python train.py --dataset="melodies that start on their tonic, played by one synthesised instrument" --rnn="lstm" --muon_scale="match_rms_adamw"
Rows from block 4, named by matrix and row number. Each number is 200 + 30 x the weight over its row's rms, rounded and kept within 0 to 999. All counts start at 0.
# weight_hh_l0: LSTM recurrent weights (gates i, f, g, o stacked) (model.rnn.1.rnn.weight_hh_l0, 768x192), inputs 0-191
weight_hh_l0.125,194,202,140,213,255,161,206,201,201,217,169,210,184,233,232,158,215,187,244,216,210,192,242,159,194,196,107,194,150,232,187,141,220,239,194,226,169,125,211,206,228,130,150,217,226,222,232,184,223,191,160,216,172,195,209,198,167,208,138,268,232,262,170,225,239,186,203,235,173,190,210,194,188,226,148,205,189,193,197,228,223,201,185,188,214,211,176,207,218,231,259,186,205,226,229,174,218,234,186,184,212,207,184,198,206,213,224,212,215,144,218,223,205,260,220,156,199,217,188,174,176,193,174,208,223,90,144,232,195,230,195,183,186,171,231,169,214,217,143,196,184,177,188,196,215,165,268,200,168,227,210,189,160,247,186,202,222,212,186,233,216,205,209,211,217,180,216,261,186,186,212,136,204,116,213,173,182,224,209,220,187,231,178,209,198,214,223,162,184,203,219,198
weight_hh_l0.126,199,253,216,200,170,226,215,205,176,228,195,189,162,190,183,142,202,225,102,188,217,208,218,168,212,226,235,232,189,237,201,199,161,234,186,139,236,204,212,249,185,206,235,173,198,199,186,206,229,206,231,280,171,194,190,167,203,183,228,189,276,152,214,231,186,209,206,229,252,224,219,213,191,181,202,175,250,171,216,221,176,204,204,179,187,206,251,221,222,207,185,205,268,154,193,204,214,184,216,181,181,195,214,236,201,193,195,136,185,180,213,192,182,223,164,218,197,166,216,167,169,153,164,200,182,230,163,178,193,230,257,214,180,212,214,174,242,201,181,219,201,217,195,190,187,172,75,214,219,249,229,194,191,179,143,191,185,195,145,251,208,249,224,220,183,116,191,206,181,198,203,202,179,191,208,218,219,212,201,230,182,243,217,205,221,187,153,200,137,126,226,223
weight_hh_l0.127,191,219,181,188,150,186,237,136,251,158,195,195,206,224,189,189,152,217,153,189,212,203,180,208,202,210,140,174,185,192,206,219,134,167,195,215,172,222,175,224,212,190,143,212,170,195,194,204,219,251,207,184,211,185,156,197,191,245,280,238,197,187,196,172,210,193,178,262,205,173,150,198,157,199,191,189,214,199,200,156,213,198,262,200,206,191,154,216,228,209,173,212,231,164,230,195,208,213,162,147,214,182,184,191,188,217,177,192,211,299,220,178,196,190,151,201,192,260,255,86,210,187,193,203,167,245,185,161,248,197,229,183,207,287,119,160,177,204,242,177,175,234,199,207,203,226,212,175,177,162,199,191,206,195,221,218,224,200,187,199,202,195,192,151,213,203,270,260,205,179,225,214,227,209,228,187,183,221,188,224,214,209,191,185,209,196,133,186,181,208,212,206
weight_hh_l0.128,172,200,188,179,195,186,206,193,202,220,209,251,202,190,239,178,219,238,214,251,182,255,196,204,160,202,215,128,185,184,194,171,225,179,219,179,288,153,205,187,189,157,206,149,130,251,188,205,134,245,189,186,240,194,224,197,232,227,180,233,220,230,221,246,172,234,236,202,192,221,186,190,170,188,197,163,176,157,238,200,209,258,208,223,216,145,210,162,224,185,203,200,170,106,184,207,228,172,216,248,163,211,199,171,167,183,195,134,203,182,163,228,138,182,195,184,232,176,226,161,201,175,189,180,211,179,186,206,129,190,248,188,193,212,172,226,227,243,193,203,207,172,153,228,214,262,194,183,209,223,173,218,231,222,189,190,225,226,191,204,160,252,213,248,163,195,229,200,114,214,199,178,220,229,234,210,215,227,220,212,195,194,227,163,220,241,192,227,146,214,180,199
weight_hh_l0.129,236,215,152,171,232,200,191,156,176,178,200,270,163,210,253,195,198,249,221,128,211,224,213,214,173,170,233,212,199,184,133,215,198,216,212,258,192,235,243,189,208,199,192,228,173,171,219,195,247,189,149,236,215,195,169,209,199,245,251,217,217,234,184,121,193,201,199,214,212,176,235,222,189,160,182,198,163,224,134,162,247,199,160,252,161,229,214,218,145,210,182,192,193,233,173,221,189,167,188,259,190,206,233,188,155,165,147,203,230,234,212,158,231,214,150,218,195,193,175,258,209,220,160,220,217,214,209,178,178,150,161,179,171,144,173,224,222,157,165,183,175,184,198,221,179,159,244,253,173,152,165,205,215,170,201,208,211,186,199,177,267,227,190,204,179,165,182,185,245,206,161,229,207,169,234,182,234,253,198,180,156,235,191,191,190,212,202,196,228,176,187,211
weight_hh_l0.130,227,240,234,222,210,177,152,224,153,167,202,202,207,174,187,162,149,222,211,184,173,204,173,173,227,233,200,204,211,195,169,264,155,227,233,203,221,208,210,202,236,151,189,195,191,227,207,167,179,231,242,194,193,178,224,162,179,223,200,181,217,180,177,159,169,169,157,219,155,217,214,226,162,182,199,191,180,169,142,192,217,192,176,231,220,236,243,137,189,179,195,262,165,222,224,239,170,169,162,187,139,208,204,176,178,206,239,196,214,244,276,185,220,214,207,261,163,216,213,225,195,195,240,286,227,188,195,202,195,208,281,167,150,181,176,158,248,225,153,199,178,217,169,193,212,209,181,207,165,143,177,213,171,196,195,194,240,246,232,169,260,167,219,178,188,174,188,221,238,190,206,165,217,165,196,199,185,116,220,224,184,227,169,178,166,210,256,205,173,188,213,173
weight_hh_l0.131,237,233,156,177,220,243,205,180,173,185,206,169,172,213,197,190,228,175,200,188,221,163,153,189,199,141,233,189,202,202,192,178,176,205,191,175,180,258,208,205,178,186,174,160,192,226,174,140,224,154,217,283,154,190,190,218,204,204,165,154,200,225,221,169,233,213,197,122,179,240,208,203,242,168,215,227,207,156,139,173,197,201,162,167,156,113,159,206,178,155,200,207,250,205,203,181,189,213,167,206,232,160,179,197,179,243,189,177,201,121,185,218,203,198,186,206,197,186,202,192,178,175,234,230,199,210,211,176,192,203,171,243,197,231,180,163,256,189,206,217,217,187,186,197,223,233,253,195,269,213,150,206,197,184,199,130,206,174,222,151,193,197,218,209,163,195,165,241,199,202,281,193,180,201,173,183,223,217,153,209,251,178,171,258,270,208,191,188,234,190,155,182
weight_hh_l0.132,198,190,178,172,203,193,174,166,222,181,183,137,170,192,171,203,220,207,243,175,225,170,213,191,182,222,152,190,206,237,200,210,207,198,186,204,182,255,187,242,204,188,230,218,230,192,181,213,197,185,198,183,197,202,150,172,236,190,141,171,215,184,187,211,224,205,232,144,195,208,243,213,167,191,180,264,180,178,255,224,224,227,136,233,117,200,162,188,196,193,187,200,217,199,188,177,211,250,177,181,134,185,245,191,180,188,228,237,187,151,222,174,236,223,222,231,249,190,185,180,176,206,190,216,171,246,216,140,168,211,211,201,231,174,194,205,223,186,176,228,293,252,208,255,258,131,238,213,208,273,180,293,167,203,210,197,175,186,211,193,179,203,171,250,194,186,131,194,200,206,177,274,239,200,185,180,239,229,199,229,212,190,172,190,170,197,206,205,216,169,194,165